Rows from block 3, named by matrix and row number. Rows with one number belong to one attention dimension. Each number is 500 + 50 x the weight over the matrix's rms, rounded and kept within 0 to 999. All counts start at 0. Numbers have three digits each.
# q: attention query, key and value (stacked) (model.blocks.3.attn.qkv.weight, 576x192, the q third), inputs 96-191
# k: attention query, key and value (stacked) (model.blocks.3.attn.qkv.weight, 576x192, the k third), inputs 96-191
q.65:471486480507499500500499507501502450500500500503500553511529513501508624509500500500500541498500489500533487501500503507512508500513500490586500501503500501500480500499500500497501468499499503479503501500500460491493500500495500500501496500500510500500500500492501517513502494500500449500
q.66:500494500504500505600500500520542500500501500500500501500500474500500500500524499500500500509500564503503546498401500500501500499587515500299400499500500429508499439499500596500493502236483500489495502501500500500500500501500499637500502550496501394506505670557500500500500500500500493500
q.67:500500500495500491472500500484445500500499500500500500500500549500500515500466502500500501491500398495500444502599500500499500500475481500757543501500500581488501546502500390500509468794538500504503500500500500500499501500500500363500498462503500539496494371380500500500500500500500503500
q.68:499501500496549540496501501500500597501490500514500359604501500501499478412506500497431345436501501500500507501499497488512500501474497677503500499500487500416640349513497449638481426503580453499500498500513500520500496501499500500500504343491499502474511502498500483495501501500499513500
q.69:500422500505500505521501500573524502500501500517500502500500443501500449500507498500500500503500542503511523499404500500550498500608528500374322499500500421545499459499501545500490500281453500487490500573500500500501500501500499714500502501496501469506526683704500500500501500500500490500
q.71:501385500489243385500500504500500490500462495500500509495484500500495499498500500500615500491502500499497516491505500500415480682486492501510511500500500350502492531492517579500487502526501500495500457498543411500514500497500503500500499491509499584582558440496503500500500500499500500499
q.72:500438500504500504532501500536566500500500500500500502500500441501500500500518499500501500507500547503507564499417500500502499500560522500350395495500500370516499438499501575500487502252482500486491500505500500500501500501500499685500502501497500486507535656607500500500501500500500492500
q.73:517493500504500505565500500500560500500500500500500501500500476506500500500541499500500500510500536503501570497459500500501500500531519500268441499500500380507499408499500613500490503234487500483493501501500500500501500501500499628500502501497500395504511654566500500500500500500500496500
q.74:387201480538499500500393501500500407500500500625500576541500499500500508500500453500515537440500500492517457500500500499500500500500501500642495503500536501503500500500500475500500416500500501499500500600501496449500507500499500500497500491522502500500500500496500554500500500500500419497
q.75:502500499508488491499499500494502500498501504501500529500530500500503499501498501500514536500502489500498468499502500503500500501501501499504500502501502500507459499500500500498520500500482535489499501508499495485500510504496496500500498500502500500499488500499501513499500493522500488504
q.76:469499500506500500500503500501500500500489519740500500500644496501500486486502499500593552493500484500811500684500491500556498542500499502500473499500502501611500501500500452500505456499502500463500436500734500500500417501498498520500500505486500500480519531500521498499502496503468498500
q.78:500508500464500500381500499500500501500494500500500491500500501519500417498522500500498501470500502500499505669500500477503500507336496500500577456499391513499500508499369404510502495500548501504500499483568598651494471500500501349502503501409483593490500421500508495499501500522492524502
q.79:500724503497500500499510500428438500500500500409500464500500559499500500500497526500499499498500499499448490500547500500458515500358487500501726503500499637451502537500499497500508500647500500521510500393499500500500500499501501291500499500502499500493445353466500500500499500553500550500
q.80:514500500505492499500503500498494500493495499513500505499496500499500495511489500500500499506497500511531500498501500500499504498501499488500495500499502499500497501499501500487501500501489499492499506506503500499502501498501500501506500500505500498504498498502500500500494500497507500511
q.81:420351500598498428500500501500500501500499500503500500585500499500504682500500501500500508432506472452500464453500500499500500500500500500642500502500746514500500500502514500500500429500500500499500500546501256406500509501499498501236498466659502501500500500432500515500500500500500500500
q.82:499223500499211313501500502504500470500487490590500521495500499500497512499438485500698612500501499496500500502500500499444498705500497500581500500499554314513492548495527548500492490536500501499500435500540237499500500500500501501500496500505500621590675442433502500500500500491500492426
q.83:500500500509499500500500500500500501500500502501500504499500500500500501503500500500500499500500501500491499499500502500500500500501500497506497518500501503499499501498500500498504499500500500500500500500500500494500501495504500499497500495500500500500499500499500500500500500509503488499
q.84:500399499499343361521498500505500428500500480468500549363499500500496528513478500500644734500500500499500581506500519509446499633500500391500622500500501393567459680478505579434496510500480526509500500488495460499501500499501502500520483669504500667621606336452500501522500501481498501397
q.85:500364498504500501571500500547545500501500500500500508500500459501500500500502497500501500504500503502525526499429500500519499500623513500466333499500500409512498458499501531500493501307493500483491500526500500500500500501499499672500501501498501471508530651530500500500501500500500471500
q.86:510505542497413499521501500502499499500500499437500465398406473500483445499500498500500484500501505506494556399499500500446497500500501501420500500500500500500525500499516543500486526499502476510501488477500505500521498497502500500498501507500498500553519500505500460501500502497525512477
q.87:507500497497500500496498503496505500498493500500500502505495500507501497500500500500500500499500500499500500499502499500502500509497499500497501493500493511497497498500496500500501511499500504485500501502500499501497500500500500501504500495500500500499494500500500503500500500500496501518
q.88:500513500494500494477499500453476499500499500500500499500500556499500575500488502500500500495500419496497479502598500500494501500420474500669623501500500571469501533502500429500508495763555500504507500480500500500499500500500500336500498499504500527495490349282500501501499500500500506500
q.89:491500500494505502500500500502504500505501499489500495501503500501500500493508500500500501497501500492475501501498500500501496501499500508499502500500498500500505500501499500509498500499508500503500497497500500502499499501502500500499500500496500502499502501499500500500503500500496501496
q.90:500501500498500500487500500299503691479490537499500472582499501500505455486500507500500460289540500494249454373610472496499500558462500522507501505501500518450500481500499500513507498502499499490500499501502498500500599502499498474319492352528500491470498500499500508500504499653499500518
q.92:447499501506500500500503500501500452500500560801500500500649496501500465443502496500630512496500499500864500706500456500525467530500499513500476499500504501655500501500500460502508446499507500500500374500760500452500416501498498501497500505480498501482530528519511496499502498504483498497
q.93:444500500501469413492500501322500605436494547500500500521499524500519498500499505500499500273532492497319324353615500513500500572500500500560500515501663567484499500401500500499555488501499500489500512501500443405500608500497497384240489429630503473489461500496500509500504497719500498516
q.94:500725504496500500456531500417420500500500500428500458500500538476500500500497519500499499499500499499456493500569500500447516501339488500501741528500499607455502548500499497500504500699500500518509500424500500531500500499501501304500499500501498509493453315472500500500499500561500554500
q.95:498501500465502500499500500501503500500497495491500497500499500514500493497510500500496502490500500499500512500500500500500495509473500502472509465500495506500500500500500500503498509495507500500500499498500500511500493500500500494501500501497499500500500500501499499500501500500497530501
q.98:501500500301499500500500500499500500424500508500500452500500500172500505499385500298500390500607500500499500499500498504499526500500500502584500639500584500500501505523500500502501455804464499482500500498500500498501500508432500493496500499523500509500500500500500602503342397482484516471
q.102:499500500707501501500500500501500500567500493500500564500500500827500495501628500703500607481390502500501500501500502496501473500501500498403500360500413500500499494471500500498499547181537501517500500502500500502499500492568500507504500501477500485500500500500500397497683614518516477528
q.104:501500500347500500500500500499500500483500506500500428500500500250500504499430500318500438500601500500500500499500499503499516500500500502560500609500522500500501502505500500502500470817478499492500500499500500499501500506445500494497500499520500506500500500500501561502421428488487507480
q.105:501500500290499489500500500499500500444500507500500424500500500175500505499368500294500393520611498500499500499500498504499527500499500502613500640500589500500501506519500500502501452848463499483500500498500500498501500507437500493496500499523500518500500500500500599503331396482485524472
q.108:501500500314500500500500500499500500452500507500500446500500500214500504499410500312500417500605500500499500499500499504499523500499500502586500624500559500500501505505500500502501456810468499488500500498500500498501500507436500494496500499522500508500500500500500595502375392484486515476
q.111:501500500381500500500500500499500500488500509500500477500500500258500503499441500364500436500585500500500500499500499503500510500500500502522500612500523500500501501500500500502500480716478499491500500499500500499501500506434500493497500499519500506500500500500500552501424461491486500481
q.113:501500500291499498500500500499500500445500507500500424500500500175500505499378500292500397528611498500499500499500498504499526500499500502610500641500581500500501506521500500502501453841464499483500500498500500498501500508435500493496500499522500517500500500500500598503348393482485523473
q.115:499500500707501501500500500501500500569500493500500559500500500814500495501612500702500600497392500500501500501500502496501474500501500498380500365500415500500499494486500500498499548187537501517500500502500500502499500493565500507504500501477500487500500500500500394497677612518515478527
q.116:500500500548500500501500500500500500509500498500500577500500500616500498501536500649500513500411556500500500501499501499500500500500500498472500430500480500500499500500499500499500515260506501500500500501500500501499500499529500506503500501485500496500500500500462485500534555500507500506
q.117:499500500689500500500500500501500500548500493500500554500500500808500496501599500693500602500394500500501500501500502496501477500500500498426500369500437500500499496477500500498499542194532501516500500502500500501499500492566500507504500501478500493500500500500500409498625585517515487526
q.120:499500500694500500500500500501500500558500492500500556500500500812500495501606500694500601496393500500501500501500502496501475500501500498402500364500423500500499495479500500498499545193535501516500500502500500501499500492567500507504500501477500491500500500500500402497644596517515484527
q.122:501500500292499500500500500499500500422500507500500453500500500191500505499393500294500396500609500500499500499500498504499526500500500502587500634500572500500501505527500500502501455811466499484500500498500500498501500508431500493496500499523500511500500500500500602503354372483485516473
q.123:500500500637500500500500500501500500517500493500500527500500500737500497501561500657500564500409500500500500501500501497501487500500500498466500393500479500500499499500500500498500528255523501507500500501500500501499500495565500506503500501481500494500500500500500435499571567510513500519
q.124:501500500299499499500500500499500500439500507500500443500500500189500505499393500305500401513607500500499500499500498504499525500499500502608500636500582500500501506513500500502501454805464499484500500498500500498501500507434500493496500499523500511500500500500500601503346399483485518473
q.126:501500506386500499498500500499500500483500504500500382500500500308500503499434500310500472515620419500500500499501497503499503500500500502541500598500524500500501501507501500502501467834489499497500500498500500499501500504461500492496500499520500506500500500500547532500430418489489519492
q.127:501500500292499499500500500499500500431500507500500438500500500176500505499363500297500391507609499500499500499500498504499527500499500502598500641500592500500501506526500500502501453812462499482500500498500500498501500508434500493496500499523500514500500500500500605503321392482484522472
q.128:507504511549486414513510505500450484498491500500500500450322500461495500496497501480534460517595487498510492500514496483453457486469501507514526512500513509531499516527508500500500466573499427493500472500520499500501548500500499500485505500500499497506520513499526489500487498281500480500
q.129:591456489642501500502461500500600500500500500488500499494494492756500500500697432502499502358499517499499417500500502551534429538466501499499498155500500498501478432478480500499500500488535502500500500500492371500486500471500501435537498502454501511499480500499481511500798502502501500571
q.130:493506500473485500490501496257493501505505500502500556509500563423500624500332501499748492627500500508500501673500458500498527595542653501499490554486500414476497501493518501499500501500480500502464516416500500496517501499569500501486499534528504461500501505529501500500459508492395490490
q.131:587453486628501493506453500500637500500501500488500499495493493741500500500719445503499501359498516499499416500500503545523402539466501498498498171500500499501488447477480488499501500486527502500500501500490437500488500500500501470543497500463501501500488500499485514500754503502501500568
q.132:557476473434602550504432500523648500501531489520500499504505442545500524514502479501484501486489504500525495524468529501816463598500506485277497499509500500490500375499493486499500516382500521506499519501435501559474454499500517449508500515412500504502477510532499567500517496501500561456
q.133:421563601496410500486635499500398499499467500500500500500618566432500500495378521497500500604506493503478536500500492501441677445500499515809502501499499500500500585508500635507492492535501495499503474498555501500501495502499497500496508500532500500495501451500501337500428499518484500499
q.134:500499499396513565388483500501541491502503494504500500531579500500500515500500498500482500502500500502500525501491500512645528500550500502450494500500488326495500409493499513508478503422500576524501500499464501548499459501500517500500501501472501504492433497552498504512500498508499531500
q.135:596441485604501499512426500500636500500507500492500499500493486724500500501700440504499502399497516499500400499500505533545349542453501496476498258500500500500493427473481475499503501481527503500500502501488470500488503500500501467533479500455501510501484519497485538500713502502501500548
q.136:596451494673517495508407500651571495500500500500500496500495488800500500416741426501499505315499507499500410421500504510640350528414501501479499317500500499545500271477497484500504500487594501499539476501491459522480505500500501424502478507444500522505487624500483514500764500501508500504
q.137:592472486484624539504461500521608500502526484561500499501501457541500506508503484501490501485489502500521495510480521500793470572500510489203499499505500500493500350500498464500500512392500515520499520502448501553483464499500508500505500512416500504503494531530499535500520497500500571466
q.138:420547515387499500494545500500364500500497500514500501505507506277500500500309549497501499613502484501501578500500497454484587462519499502501502815500500501499512536521521513501499500514476497500500499500510568500511500500500499523441503500534499500500512500501512487500276497498499500430
q.139:375503501469581500523518525500473508500475501551500501512502505489505500501498513499501499506521488500501521469500499460499509485499487500500501561512620504491576501504453500500500501510478464500500500518502547499473502582485464565373500493533499500536504527501504500500470452500520501500
q.140:500469382505542500512459500495544535504521499492500498498476398544500395504671498504500501393474506464498500498500509498501425511500499462403500495500504500499507494496491423492504505491500505503500520507492499500500500499500500512621491500499501500501500499491496588499569504500504500506
q.141:605445489666502483511442500500621500500500500498500499500493487739499500500720423503499502377498515499500397500500504531578352539434501498482498251500500499500496382475489481499502500483535502500500501501490446502486503500500502438516469504451500513502486565499481522500712501502501500504
q.142:440542512387499500495530500465333500500499500514500501505505505251500500500289547497501498608503485501501565504500496454476552465513499502501501829500500501500500537516524503501500500512474498500500499500510601500515500500500499526443502499537499498500510500502513491500275498497500500450
q.143:589451466501614501492458500499595517504533498500500498501500433583500500504651490504499500391485506500499495501500509499558413534500500480189499488500501498493503392496500371494502511425500531504500536501464500500499501499501502500521491500434501500502500516500496560500599502500504524502
q.144:415516511456500501497511500509423497500460501537500501509509500446500500500432506498501500536561487502503527500500497437500524476500499506501502730500608502500519501503505506516500499513498497499500493500511530500501500576500500508278501501501499500510500506510505497500434497499500500447
q.145:510496503419524578467497491500506496516501474502500477516592500505500494497500498500500500503500504503502536500499500458536515491545500502459500489499500309493503436500500523508475498457501568544504500500489495553501487502500500514500500508476503515497495494499496496507500500552500554506
q.146:502515501510496478570505502520450473483466505500500500485429500471495500496493502494501487504564485499503499449502499500470509448416501522530521505500500673562499533511500500533500467568500382493500446500525500500498502500500500495465508487531496500500500500499506490500460498410500496500
q.147:544421467500621500527424498501581500518499477500500449501500380630500344504716484507500538365487515500501500479497515471511418500490497469333507400500506500493519410496492415492503501463501555504501515527491492552499505500500500543541487505426500535502499500472492529500660505501532542590
q.148:500500500499480499472363495276500502509502491502500509502500500500500503500477500501745499510500500503501500633500489497500500571523678500499495500475500434480499499490512502496501501500495513504455529492500498500508501496567500506494499572500503490500501500501499500500500546498418496500
q.149:499499479433512563454474501499578501501518500501500510545582500530500533507501499514464500495485505500493511503489508571585505512540500494472476499500458434484499483466488499500500530411500556506500522500457501491494438500500517492521500500501503494493438482525481532500501500544495507500
q.150:485500500483410525501555498275500500502515494473500533517537500374499501798310500500500498687452503502502501754497499497496592499601556254500499521500500499281498622504510515240501556500372644505333688500500519492590447494506502503600503500500510498477502449503500500500469500499443500494
q.151:571456493695502500503467500625599496500500500497500497499499489800499500500757426502499503377499512499499430446500505533602426532460501499499499215500500499510500363483485500500500500489542501500500496500491417506478500500500501427514499506444500524499483547499484508500760500502501500504
q.152:554457494674513500506466500716597495500500500499500495500499489764499500500734438502499505394499508498499432431500508523630409532456501499498500333500500500519500358486487495500500500473542501500500486502489473508474500500500501441506494506447500522500489542499488508500660500502501500503
k.65:456500473500500490500500503516458500501500500604500500502511523458500588500424500500500549511500496500533499500500500500501502498498503501501500499493500500500503500503500468501500497501500500484501445498499478505496500500502500500493500512500500501499437500500499501515451507504476500515
k.66:515500500499500491501500577500504496470497545522500802494500500500500552511500501500503330527503499500508503499501500509518497501684500500559138498497503500529417500500538503500502500500500558500501501502528500372501500501500500500499499430569503500508499500500500501501500506536489336411
k.67:434500500501500502499500385500491503554503435480500198504504504499500500500500504500499716496499500499491496501499500499489510499330502500499919505500484500441626500500499499500500500500500423499500501487456500641499500500500500500500501618434500501492500500500500500499499500422501646546
k.68:500603503500500500545501500500499501510501500405500496486561500563502500439524500499547549500501500508093501350495499500499499504500499513500500500500498500529500500500501570526498500500500500500501537502489500522502500502498497503489499501488499500503531545500507490500536499500504500500
k.69:594490500500500498501500614500502487449500546575500657500491500500500500500500498500502388506536500500507501499501500501525488501650496500549077514499506500643340500500501476500501500500500562500500500571536500282501500500500500500457498357540501500503500500500500500501500500500490309419
k.71:449527510541500500500500459500500502500501498397500498500517499544484500500501500500503596481500500501500500500497500500376506399534500500500500395501436500533500500417515608500499500500500498453500500501500500501502499500500499546614503500499499500500415500500500500499504504500565481807
k.72:540500500499500495501500581500507496466498544521500776494497500501500500500500499500502393505503499501508505499500500501506494501716499500541067494499500500597322500500501505500501500500500567500501500502543500381501500501500500500499499418548502500508500500500500500501500503532497328484
k.73:527500500500500498501500591500509497478498581504500781495498498501500500500500498500501373505501500501508504499501500501507494501690499500508130494499500500554348500500518504500500500500500576501501505501528500380501500501500500500499499444603500499508500500500500501501500500533498333481
k.74:385507446617499493403499500510402501501500500527500500500522513497502530500418523499500605498501480493500481492499526500502527501547500501683500479489500501501513500474500497501505242558561499491502506480499450501467500500500500461489509499498500511469203497434499491499499525510500447571
k.75:481500491511500501500499500500495500501501523552500500508519502458500510501483499500492500500493500500521497525500500500500510504499500499500501517498500500480500500500484391500500500500500500500499500489500500500498500498501501500499500499500500500495479500500499500499500502505500499501
k.76:513501500500526500501501562499493379510500500639500500505509501508500500378500500501504500501501494507501489506500499516654488500500499541500500500499481512598498497562458451569487500500519487500503500706500500500500500501500500545350500501495500500457555528500500492503501501494474499500
k.78:499561503369522504502500500500521512501449500501500495495501498825500461388723499500498501464499500521462500427498502403501485582492500529500503444503468500500547387500319500571480500500499460500500498499507521669423501501500501500503500500452500500505461500500502500501595499511506572563
k.79:501500524478500509499500442500500515501500488454500273501501500500499488501567499500478500430495501500495498501500500499487501499259501499386881503506500500397677500500499500500496511500500471500499494497474532534499500499500500500505501533477493500496507500500501499499500486498520683510
k.80:533500497501503511499500502500502499499500500500500503500485500499499499501499500500499500500499500499501499534501506500500500487503500499500500501503499501498495500500498497500499500500500500500500502504500500500495500498501502505503500500502500500491500500500500500500499500496496500500
k.81:357502499544500491508500478550415501505587500456500405520584500304501500500447512467500734498500470494497491502472507510499601486488501500511548502500501673500536543496501494500509393581509492463500513500404499501499500499500499515462503500500499542479497574446499498494492501367522500500
k.82:369500500531485496500500449501459501500501492468500497499525500500500500500395508500500580499500500500562500488497500499245510209512501501500500256500449500531502498428534615500500439500500499391502499501499325502502499500500499602717505500500499500501397499500500500500500500500592468920
k.83:495500498500500499495500500500500500498500499501500500501499501479500500500486500500500504499500500500500496504501500499501501500500501500500500505499504500498502500500500500500500498501500501500500500499500500499499500499502500499495500500505500500499478500500500501500499501500499500500
k.84:500422500497492492483500457501502500491500492502500500492421500498500500500491500500486501500501499499909501525500500487322502369500501500500500258500504500501500492497516511492500500500499500500500439483565410500500499500500500497781501500503506500507486420500497502500475501500508500729
k.85:500500494498500488501500547500502494489498503531500747495500500500501542506455501500511442553505499500506503499500500500519499501693499501593158498493500500528421500500518502500503500500500544500501503504521489423501500501501500500498499448529507500506495500500499501501499512515483348470
k.86:545500558495450498524479477482525500486501486404500500493446490522476430500556500500500468500540523499500509500503499500465414497503500499498495500511517500534498500488578600481500518500500520503498500501503512470567504500499499500509493501506499499511540499501500505500501495466533500499
k.87:506500498503508511510498503500503500501500513499500500500501498501500492501507500500500499500498501505500500501497510505512500500500499498500500496502489500498500500500491492500499501500500500498500500500500503500495500499500501502501500499500500500498500501500501501499508499505500500506
k.88:399503500500500502499500372500496505567500450436500350500509503500500500500500506500499648496465500500492499501499500499474515499382504500477907480500474500389614500500499559500500500500500430500500500423464500700499500500500500500519502664470499500497500499500500500499499500461504656574
k.89:500500503498499493501501500500500500500500500500500499499504500503501500499501500500501500500501500501498501470500498500500500501500500501500500499499500500502500500500502503500501500500500500500500499499500500500503500502498498498500500500499500500504500500500500500500500499500501500500
k.90:492553500538500507517497486500500501507548506422500413527511491500491462500611500497499566446498501500355381501493512503500502543466499500500517655502500525499538503484465438500500500500504500495498549500495544500500500499501500500497500498498485500481500617500501500473557502502544500500
k.92:511512500500505500501501546499493381512500500551500500506542501516500500341500500501505500500502497506500392500501499511640485500500499603500500500499490504651499498510471500615487500500526483500501500705500500500501501501500499517241500501494500500422532589500500488501507500478500499500
k.93:491514497526500503499495496500496500502557501496500393543500494437499489500558500497495599467499500500498397595500527519500503540338500496500616701501500607453607503492474321500508500510502499462498504499484523487499500496501501500449501493500491510468482577498500500488500501502528500500
k.94:501500523491500513499500435500500523503501454449500233502500497501499414500580499500483500423494501500494499501500500499478501499271501499355886502509500500398653500500499500500496525500500468500499495497475552600500500499500500500503501547457492500496514500500501499499509484492525712529
k.95:509500504491500500510499500500516501500500502500500501497504492547500473500545500500500499500501500508500502486499505504503489506496495500500498483501496500505499499500502515500499502499500500500501500502502511500503500501499500500504500500497500499507513500500500500500513500502505500501
k.98:500500544501500500504481478499488500580500501504500500503500500500500446501500500753537500500500517509499500500500500493500406500501499500497500501230456500500500498500523500499569509500499500503500482501500522500541500500745500501500500500494617500547503506501247468500526806505510500499
k.102:500500455499500500496523524501512500429500499496500500497500500500500552499500500229460500500500480490501501500500500507500584500499501500503500499797544500500500502500477500501427491500501500497500520499500478500458500500255500499500500500506364500452497493499769533500460168495490500501
k.104:500500546501500500504500487499491500513500501503500500502500500500500455501500500732519500500500512504499500500500500494500448500500500499497500501285456500500500498500522500499536508500499500504500479500500523500549500500717500501500500500492608500501503514502280462500500742505518500499
k.105:500500548501500500504483476499487500554500501504500500503500500500500448501500500787538500500500521510499499500500500493500425500501499500497500501207458500500500498500524500499571509500499500504500474501500522500546500500753500501500500500494640500533503508501215461500543839505510500499
k.108:500500545501500500504491481499489500557500501504500500502500500500500451501500500746526500500500517507499500500500500493500432500501499500497500501227458500500500498500523500499557508500499500503500487501500521500544500500722500501500500500494618500520503504501251464500506801504510500499
k.111:500500534501500500503486495500491500537500501503500500502500500500500451501500500673511500500500503503499500500500500494500431500500500500497500501343458500500500499500520500499542507500499500501500496500500522500532500500712500501500500500495552500512503517500348489500500699504506500499
k.113:500500547501500500504482476499488500556500501504500500503500500500500448501500500777537500500500521510499499500500500493500427500501499500497500501210456500500500498500524500499570509500499500504500475501500522500546500500751500501500500500494647500540503508501214463500533830505511500499
k.115:500500454499500500496516524501512500428500499496500500497500500500500553499500500231463500500500481491501500500500500507500584500499501500503500499777545500500500502500476500501431491500501500497500518499500479500456500500267500499500500500506371500464497494499765536500474169495489500501
k.116:500500462499500500497500500500503500500500499498500500499500500500500520499500500301500500500500498500501500500500500504500518500500500501504500499579569500500500501500482500501494493500501500497500526500500479500466500500374500499500500500520444500500498475498635526500500387496363500501
k.117:500500456499500500496515519501511500443500499496500500497500500500500551499500500255470500500500484492501500500500500507500576500499501500503500499760542500500500502500477500501436491500501500497500518499500478500457500500251500499500500500506386500466497493499741532500483200495491500501
k.120:500500456499500500496522521501512500435500499496500500497500500500500552499500500245464500500500482491501500500500500507500582500499501500503500499764542500500500502500477500501430491500501500497500516499500478500459500500263500499500500500506380500461497494499750531500470191495490500501
k.122:500500545501500500504489476499489500588500501504500500503500500500500448501500500758530500500500517508499500500500500493500420500501499500497500501227448500500500498500523500499558509500499500503500483501500521500545500500736500501500500500492617500534503503501248461500508819505511500499
k.123:500500463499500500497508508500509500450500499497500500498500500500500547499500500311489500500500493497501500500500500506500559500500500500503500499688542500500500501500479500501466492500501500498500500500500479500465500500302500499500500500505441500500497496499693521500500277496493500501
k.124:500500545501500500504479478499488500565500501504500500503500500500500448501500500757537500500500518509499500500500500493500417500501499500497500501224458500500500498500523500499570509500499500503500484501500522500542500500732500501500500500494626500537503506501245468500534816504510500499
k.126:500500551501500500505500491499495500500500501503500500503500500500500470501500500762507500500500522501499500500500500494500468500501500499496500501341435500500500499500520500499512509500499500504500445501500525500551500500694500501500500500475612500500503532503299449500500692505640500499
k.127:500500545501500500504479476499488500574500501504500500503500500500500447501500500773540500500500520509499499500500500493500414500501499500497500501203456500500500498500523500499572509500499500503500479501500521500542500500745500501500500500494631500548503507501234467500536832505510500499
k.128:529502501502501501495500492336478501486496544476500502530406500458499490504504505500500501448500529499499491500597501548427490504498486493595485472500536505498501528497485500500500464508503495487500549497505500384498503485510510500537499467504493501451442424499500498494500501505508478563
k.129:499582442513500584464501500516508489587547500528500622490509500552501813500468499500501499613499481501558498510435500501522511426515550500500500588500353536522344499500480581499500501500548500500499490502479500500311452500500500507500527500435499500501502541500516500500500501497488446470
k.130:365479506500500498521499501497460504419452500463500493554500449500499482516539501500498558342509680498500507430543500458486468503494314500500500440499590501489521515501509500494505500500326501500500511500527499500499570501500464510500480516584501500539497475500496500502501472500503500529
k.131:499577447522500571460501500516507489594554500530500620490509500550501827500463499500500499620499477501563498508433500501522512437516553500500500601500353531525352499500496583499499501500546500500500489502480500500359454500500500507500526500430499500501502542500501500500500501497489439468
k.132:500495497432513499516494539593520492519513500502500508486502468500499529500454494500500498615499501518604526500417499500552500488570505500499454526503348496505459488500501577500498504410498500502498466507499501500501474515488490500538503615493500461530517559532503530500500491495499500482
k.133:501504511500500509492500494476500506365471499471500352511481512463500113500548501500519508342500505444335501500584500496499499530301493500462698449500611500443695500506470380510500484582502524499501516496501535502481525500501504489496495482515500522483481437493500490500500500507505632542
k.134:392499499454589499526482519673534500518473497500500495488579481500500500499501497500501537516500503525503559500376497470520500484500500501500500472502462495497500484500501512501499500489498505504499491502500500546498500524495488564497476575500505497568507542502502544502501494495498562500
k.135:499557448508500502463501500516504490598554500531500622490509500556501839500460499500500499622499475502570499508430500502523511449519551500503484562500350531528337499498501592499499502500538499500500488502483500500416453500500500507500525500436500500501503545500500500500500501497488427467
k.136:499523447500500584465501500514505494637532641525500598493503500548501711500479500500501498607498489502602498519441500569522511442516530500500472534500349504513331500496489617512499501500564482500499490490485500500397455500500500510500528523451499500501502545500501500500500501499493424479
k.137:499494496453560499518497530592514493522511500508500509487502473500499517500463496500500498607499501524594510500411499500543501485606506500499425520503341494505460484500501582500498513384498500501496478507499500500501477508493492527542504587491500460528511576559503523499500497497500500493
k.138:501421551484500453534499500483493512413442500469500387511490500450499166500539501500500501379501526499447501493567500499478488553483441500500500401500648470474646501500505424501501499500458500500500514498520500500630549500500500494500475499573500500499498459500499500500500499503512558534
k.139:501500606500500411500500484445500516494492500476500473513478500329500483500488500499500425474500501512499501500550459595483497515494477501490500491500522420488547500500500500501465420500501500500535505497503500500641572499501500500500487500500500499445500466500487495526500500511515500513
k.140:500498485500497499500550501514500498617557500544500522457566511509500824500444499500500477699500466512501499500437500499500530495538591499500466560501471499533454495501510500494500553499497498500500472501490499498568472501499500503492515504424500500506588525500511501500496499497492497401
k.141:499548444510500576480501500514506491598546547528500626490507500554501795500468499500500499614499480502572499511433500503522510442518544500502482567500350524524340500497499598499499501500546500500499490502483500500379455500500500508500526500448500500501502545500500500500500501497490426471
k.142:501417545489500474554499500480489512411442500471500417511491500460499184500540501500500501373501528499438501491567500499475486541485441500500500393500657482480632502500546430497501499500444500500500519498523500500626547500500500494500477499581500500499498458500499500500500499503511547533
k.143:479492486500520489506500510588500496616513500537500535485643499607516752500465498500501496672500500579504499500341499501519520465633535500500403540500381497528410491500552571499499538405497500501498480504497499499520479500500500553493508512482500496539529592508501504500499499495496499456
k.144:500430549500501458499498492471496520473437500459500464537477500377500248500542501500500500405500522499495501500575493540478486517483418501500500379499589447471552505500499500502495431500503500500525543497515500500623594500501500500482480497514500500466488465500460499501503500505517502547
k.145:373499497500569500499503500650502511538478497500500500495603502500500501500500500503517547535500500567496522500367498470513555480502506500489497499500454499424504482501500501500497500500498509500500500500499500570500489500503500577498503509486500500512502535499503497500500500514499560501
k.146:613503513500502545493499490370444501489494531478500496551268500417473434500502502498499500463499519460513495526647501564495470507493440500525508473500527502492506512494464500501500417525507471493500541496504501391498500488505506493534494480500492500395435414500500499489501501507507500556
k.147:500497482500500500494544500530500499642531500542500526493591507613506717500448499500501488746496494538500497502407500501531551466566571500500449516500402499513444459501510541498498551500499500500498492500489499500537451500500500527496524500392499500500527548500506496500499501511492500456
k.148:347500500500501497500500500500461507500492492487500499543592510500500499524519500506437548437503616499488500442517501437477498475500426501501499457497527505498500510508538500479507499500401502499500509500501497500499504500500461529495498525503500501548497494499497499515501499500500499501
k.149:424499501482500498532483518652535494509500480507500499473589473526499501499500495500500521518504500501511545500398499460532496490501500500496500522501475492503499497499506500500502502485497501515500470505500501549501500526486484496490487574500507493579533544509500540502500490470490520453
k.150:502499508500467488543499501492524498403502278500500482469545499495500500562498490500499500469502499500358503414502552096500513518500515488495528507501569500500556500501504366484501608500386622501500500656500500627506509506497496454496498500523503500587573496500500502508496498456503516500
k.151:499551450504500550459501500516511490591543532526500576491504500537501752500471499500501499614499484501589498514438500503523512448513542500500499565500349505515348498499439592525499501500564500500500489501480500500370456500500500508500526500446499500501502542500501500500500501498492441475
k.152:499531455500500548475501500514511491585546563526500568491502500535501714500468499500500498618498485502596499516440500505524509460516538499500494568500348500514351498498436593538499501500562493500500488502480500500429455500500500507500526501446500500501502545500501500500500501498494437476